Weights of a small image captioner.
Model: encoder norm rmsnorm, encoder num experts 8, encoder layers 10, decoder width 384, decoder activation gelu.
Training: 5400 steps, batches of 64.
Data: trained on rendered made-up planets, 195000 training examples, 1.8 epochs.
Rows from block 4 of the text decoder, named by matrix and row number. Rows with one number belong to one attention dimension. Each number is 128 + 24 x the weight over its row's rms, rounded and kept within 0 to 255. All counts start at 0. Numbers have three digits each.
# q: attention query (decoder.blocks.4.attn.q.weight, 384x384), inputs 144-191
# k: attention key (decoder.blocks.4.attn.k.weight, 384x384), inputs 144-191
q.19:119120144126083107102133156137123152107125115106149104172133071181091139141145120120089142146115141133115104138145119147110141113134154142144138
k.19:098123147118135127147142110136115166157104107135135132093144128122119108127143089130117132159122166141154147128157115105127107143094054121165141
q.20:136091140153132129106140135100156174163199106149140106080097127141095105168170125150134115115161124109149128125092170118084101085119162136071146
k.20:133103100122114073174095186121123067108097117110132114132125199151130152148129177150142114163142152117130137126125106085140115147131141120081149
q.21:121061137150141126098100101140147094145141108118155127132159105147110128125116139135111120135154109159099158123080146133103117113110169133117132
k.21:147162080098126106141127112121125127145135149155108113135137143137161114122142080136118133117135171061131121092172140136107126124142102188111108
q.22:171100164144120159152119119102121136139129068110110124161089156131106092152129144144114142130165134134134069079141095101135131083147153137137114
k.22:147122118147121153146131147118139157114152122146131147131167113136131111141130099104125141143147146142086086128114156146081166073114166186066143
q.23:122143110150170159139139137118129135092116135109094117067108153092136094114100145139103094146181068137153141160124138132167128161138121111129137
k.23:103145116164132123124123118146146128140141175130096126145141133155166088167115136101102125118144148108081114171136136140094174066109144155144167
q.24:166185152130086142160142167139108143106105112149165122144129128111148113149160118122139109132135100107119153151103142128129107155147105138126140
k.24:123105154168136152089129105120143125123111126116134121077162109091131151127139165140127136111120148102109180172088074160120116099127071133185109
q.25:179179128136078106134154140139145094124079156089101140156121132108141111126150108097148102130113115118110073108165121150113098136146126205153156
k.25:163159118155092158112155106160139121141122130155153130151133152088105123139132109129178072134119122130123149140100125121163135145115109118096140
q.26:168156154151103130138153100118139138097090120137158096124093073112158058140116108164165128144094109131128187095138151131081167112112125163141122
k.26:168090105161152120080160153105108164128085108155128139070125091096096159142118115136147138163163160161139134152093121113135123138122142154153091
q.27:132082093117172120136106124112159140108120072132115121157104150126164117128104181149130141146180104166113093068134146141125130132135103138115124
k.27:170148100119125132108186116157149168137140127176123136126147142150147133133119139094121120150151124111117111135141156093102148133151168147070128
q.28:094156134105097161096150132142093142117142123061120137143162146127123141156129171135113128082093165100110162127125071134175115096147114120138136
k.28:121153117096113131090086134071142143121130100109108154086107115135183139087139130126121142130140101126131173138094172151115126121158155111148110
q.29:123123119149101137126142155089132117158152078124143112116138100139166151125112094135146127136183140174098130158052159108155118097129139147123174
k.29:092137135089125167173112144142136099106139125106112118134122170128100159128156176142154170094091132115134101090093168133152120072111121116097093
q.30:112118115134118090127077098144128144135143120137123186177129133118135111137113149127149127112157140124137120068102074127151139122140127103145137
k.30:174168125136139082126130133139126149132112163088144140132148116107108130135083135079098148141132129112095109107121094135103163137111172146128143
q.31:093114127114176130119069132134153123172093144150113090091159140127113130075147140117114140143117080166149134129101143155079130138131120145157143
k.31:155119163139092124111139136141099115157130121142110157122126112111104149130149147162121152121152139138173153129106131144149139179135124110125145
q.32:108079116175132144134128088149142141132171142083113138120128166123071139132130139131115156130123099134101144180113120143124107149091087158114137
k.32:095128116114119129178136125136159116149145152155098108157183140139134079160099104120120127120134140088137106112146125159105133091176130133126169
q.33:117138169134119148128112123108130127094118116143121104095103133084168127155113119172096120136130089131114143122166162115112165111134151122143133
k.33:136159134143134174112130119137095151125123078158134111095138080166168140167117117115130105140112101146126142125099147151104183148143175132156126
q.34:104121081130138120093092135114133167112156098114157113083141144116117148126103163185112117129154140137135106139121128142159122131130130100144122
k.34:100107128125173118126120100142142167103115125116119128143113176128128056150124116108138140143170146122129054166153149111078141156157148109121149
q.35:107125154171151115140126177090096144107202108168155121114103149155106160170128125116142126078127107146130118126166131134156145104112123126143119
k.35:105089149083157124108086158138096141135121124116124152152107174164151114157130173086099202161126093137101066119083157106143185119114190110125110
q.36:123133112082119130090117121146114114118132125101169134149092169102127142159113151150148116143145126127096127118122118115158120165155108061112097
k.36:126087142132171126100127121110123123087175114134105128144077141149153068122150107107115125115124124127134135145216126107097112180087171131109113
q.37:147138153168100132145148193154144114092106129125126149130103127130084087115179125093115112139097110114152145110149118122114127124165139145152164
k.37:151178107094112102105149151126103124150115195106149133142180131111122163187139149131135136140137130124146154178161120131073150131136113154126131
q.38:143075102144102151112094098123120138135117173122099147119161101159093134145141133123115132136136097115101131106146134130144125099140147190112083
k.38:117123121128092125139137131141122107148100131111111108081169095124127139155121180168086141085160157121162131103070098118114108143142115123144165
q.39:142137117138117149105136091156128131109120104107097133151211137077097130154115134135150134126111130148123110102069089121179133139133131139094110
k.39:111153075108126105192119111117116123105130148149097119152141118122112147106086090103132162099114150111130145089135150150113136076141160129132166
q.40:080072155142148144095188117125123102177160120146133099134119112129100116154153133155117161090102127133112160131115126144103105052103151132116176
k.40:134158121105123122203112160143112131099127122111124119125151147107157177087140098142141117151139129118123107095092168145159136116120103117118099
q.41:155124120137111130104123131124146120115166124110110108104146095123120069103125105149122110109081161104126115136137155179102099103137172123145117
k.41:103111135144106121138116082136148129109144116107185102169132096122081132131106089121132120121120151151110139154121132115109144130111125141140124
q.42:108115145116171141103108129128118124152135095129074117108118158144147139067151135139111140070085119164153147156096162138135111111111160163071147
k.42:123134150097098155150125155124107097105135115152149130131124120129127144132112137147169132122146128081174118183095153137117128116187133145098154
q.43:109112168140172170120098147117103123145159161161146145142078138152147142142122126151113149103137113184118117105108120125117132085145145086102131
k.43:123164129119134128134160160102107133124126159110142140114133127152129111135123133112096132137128138099100126173142130145109196104114131161109090
q.44:140161131071141071126152106120110059103098117107126127161145132127087110106139137108193118175158139105144097115135082150123115137120071111136141
k.44:125128095127122073148154112122141110161150196138127126149166153074093096093125097107146146111122138085134114155199128148125123126105142115142156
q.45:151130130190128157083154127120161166099117118142123125123132135113130100081128108093122101131118108170101124151110135142159137148140125169125160
k.45:162155127166115127152136104136160105122116118121103129094143134080150144125130161131183134141119149126110092131101105136121109081155089134128108
q.46:150119116135141130159126109133118099114104106124128146149121154142178173098114099136153111133160115146189123127133149116182156196130135133148116
k.46:094112163121179143102138046134151130135161134174107112141126091100170184091115137108168139129102121132095121137119132169120188082116130157110161
q.47:076128113151094148131135106174091146141112198094082132149134139150113109131122175134100121146094164135130131101147101175139117137151130059150103
k.47:104170111107107160111131149094135162126154145109126128087149146187148130159126125105119117132143100136130148111133128113086170121178107111134129
q.48:154089122133118158100098114113121135115097109167096110101128156149143119080117125102087092169164094137125142147122151118117082161153151174113122
k.48:141097154126132131086114127144141122124094114108129128130152158132133108115167178120130119148173139137122135161140099108112103112153152105084151
q.49:149158152098113105180143111107152130100136101099127139131140134096089077153125115194138171118114126110058134116157124138125162124116088120135150
k.49:130111110155132149166171128114141122109108112116143171128102150152132053134131095108146102173146120131084115152120131121123143154124130103118148
q.50:172157158120119093095129123133126151143130106158111141063134085135139098123126103098126098116131167113110149136095131131097155081126159173128150
k.50:157169130116133124141092153112129132094100113124103125130112112054097188127147112132136124107126159112117126112117126126142127146130141114138114
q.51:150148135172111138102150132126169126127128140159114103098129128128124140079161083091097137139126102121124188170139168139109111199114136157114111
k.51:127117157162143139106127150136174054092113099151145073147126153105140108147134146160178117116126171149144096152124104148152090096109106121128116
q.52:142095119098149132159088088107154108109116128086137086144169106147138162143138125131162143105162106135140119108119088133140110130133107143063130
k.52:103112136106108092151147115103106117130117173075129109158113135130128104096128134134117142133098122126060142130116125169146166112127087104135125
q.53:128116078129139138115095162139138116115133128116139113081144091110114109130116118134124102124139117108092185091141122130146086131128113150139123
k.53:137162103159136172122133122113146176125129100127127120114142141122131162121119137144175163126096131165125151110116150123136093114135160140122117
q.54:130161109112091132117119172118127105181120141135113168131143110135130144158168125123114165132135082115136145109144190124109151118120122101118116
k.54:121113174125131114133132134098097121155141075085129107106148110138107131140152099152130057113140126160141147123156117099126085178085139106133100
q.55:134097115091128154132129120152121124131149145119122113154152108118147131143133121169163136106098176130156132093125141100131154148129102125096104
k.55:133125177093145125168160132139133123104118143145141123096123124168171140126132154129147111124095130158139148061115137126130131136140128106115101
q.56:155107154123068121088162124165148125167166137124111128139129152130126132165135151109125125140121152129113159118096101153110119125122129142137125
k.56:134143132116151118159101142141114119084137116148163128100137143077123090130122090135142103154132129086216129133135141102106126157143114119133141
q.57:149139150137130045150092107155137129122100163128106109112130087145146135125102111111155135142107172115178144141127126171113137129113128144107122
k.57:122121106125157138112159131134156115149102159120152107128123116063119137162139065113148139089098110101116173121143109120105127126149131146128134
q.58:122110130144181141101099103170130108104177112187152111098119119158092115113115144130114134117120129183084131127097146117128147125157143115137140
k.58:132165137107135156202102158176115143120125089158102129124134129148110109126121125173155120147148138085181102078145172070063080097128160158115113
q.59:112084115118145078138117139152119101170083095139128142131104150162146143107166133068152128113136141147172079127171150129100142126112111129145125
k.59:141125165128143137130135139113144121152138077147143138151113114120099177149125151130132118115098105154152117127124153088126123153084117105113112
q.60:129172117158106116139126139164127139130147155149150116163119161165106119178152122102117123148109124130126104082144113144123124177134144094126112
k.60:108161103144140138158103128149094121118125131159102122095089137147176081116149144098120097154143136149131125146155085117130172115132141115144121
q.61:134088115099104092141072083122161085108136087114162149139121092110107093129114154145129135153124122081139130132113144106105155137142104138143087
k.61:131108155159127106086147097083147163110134140110177127164130140121119098146154104120125107121104154152104141145165153133121138145092145124120109
q.62:171127128106115138134147137091108127129105125144123117136121108112128125118097116130138080140155152114125118146125097120120090094128164144082117
k.62:147115136139139126116120142160119144098080110126105143077119157162103116118150133081104107178156121156119140132097107118149134172136133111115143
q.63:104119107123132140132137128123131110169135123134114080148118158111140179121145169126179123151137154152174112131168118093146137157143134112114091
k.63:118134155128106147089171113083137142135167104110159098170094126109174147116090118084097131115109111184117115126166110162162144150094109131123116
q.64:129129106110096140078110108118132150132100162167172097087144160159149092086124136131109146061146142111138156153103145108135143156106129156149150
k.64:146135077118149173131120104141100135131165133122135120084093117136134130120169177109061135114117102129161158154089086157159156081121106124142108
q.65:131106143131100057164111100147134109132128089163112127104150108122162125138131132137161125142099121140180143122178129183120119126144128099104102
k.65:139159108146155114116167139097156154140116104164120146114113147156127147108150137143169084100152107111084138123095069119106106098174081132142151
q.66:088128136123110151097089103143139128170131134175090139155131164151104126147121144185126164120149153128116139156145141143124086140132127113131141
k.66:102116123173094123118124131115141150135099114122134138138121137121123120144140214114093090098119124143186121142129127107090104133153120128153136
q.67:128165144142098137149160124130102138110146105146148157097112111101098121108128121155136168116124158113086115109106132106113107137144153131150084
k.67:117150110097143106178148117125163123089142157104120137072175098112153117078153117133117102105166120099088161154122115099155113135156091114109129
q.68:145104112123123126104151105155173127111102145117137156115103129170144135119153172125106145173150106156164154119107088119124176105109146137119123
k.68:167156095103104127118107114104144129100083089139135169130135132147160097070113105172165183160150134126148202117083117148128092120103130135120106
q.69:120086138137154103167098141176057110088169104102093129117161134127110110180125118132150087152123131094076125107096100121098098067111152142154143
k.69:096125136130119121101122172122125131114083179093139138128155092124129097112090088114159145150148120151103130064083139102121144128123117123115100
q.70:088084150118132140188141149164132154103121126102139125141158116136123106117157123140112123135137134129080138157091069110108115120099122140109110
k.70:118123120152155138129146108114126108075107158145131116126089094111147084129098107119195122104124123162115158113119180129121126115115149130105143
q.71:143145137107110139150121107077114111125144119114089091145105149130122144121118149140111140132121117137153145141103128130149118133127117116104087
k.71:109139191150114132114149137149127124122134157166121123120108134123100154151112103132142125142167132127102116082211151132112112189137137119124132
q.72:110097136138127123127117150110147163151118103119162150164133129104125088150109102163091141147091131143124129128079085114149175131136155201106111
k.72:151115093160122089128122105150166094127169147156142150140119132156118107130143187126163128129114114122075163117061145165145110112133163117131188
q.73:164168119113076108106146158125186140169127137142097134102097128153115179090121138101111123103139115121145168148179147128117079113118111122127081
k.73:104126113145128145104106142114124135150103105185145159160078147105068156094140160141130094137162144131175114125139127114133135135158123096164115
q.74:092110104146147129163139142122067117095112072059155114138162095135114117155159128102133138165167112100134154137117156053123122113154114157143140
k.74:092114090146104114162093125127131112100130101144133130076103126113121072153134144116133126105108116170120100121085121112155181120098133116149125
q.75:099112119116151121135110143141171137152135124153171155151137166110144146077131110120134156076148175113118122114116077151138167104158126119122145
k.75:124120099094137161124160105146113135113137131125136138136118136140119157085122148132143117095131100122146138160118140155164116089178117147095169
q.76:156135127101126098118141172114121140124119136126130176142132123148153117094120089105118078075103097115107171128118155117136103135123146141108141
k.76:161152154140168131120121115129150153144132132165138156165114149139145171087121114137098127149155163146153144114127111144099118129100177093102120
q.77:149119163118112103097108141150156161141131150131116111092143118156140133154144126140118128128152149086106127125109121172163087097047129131116125
k.77:109091142127136156073123127157089139123121125180164140156119170152142144057161155132145141099162101124186147124077128144146110088165126118148120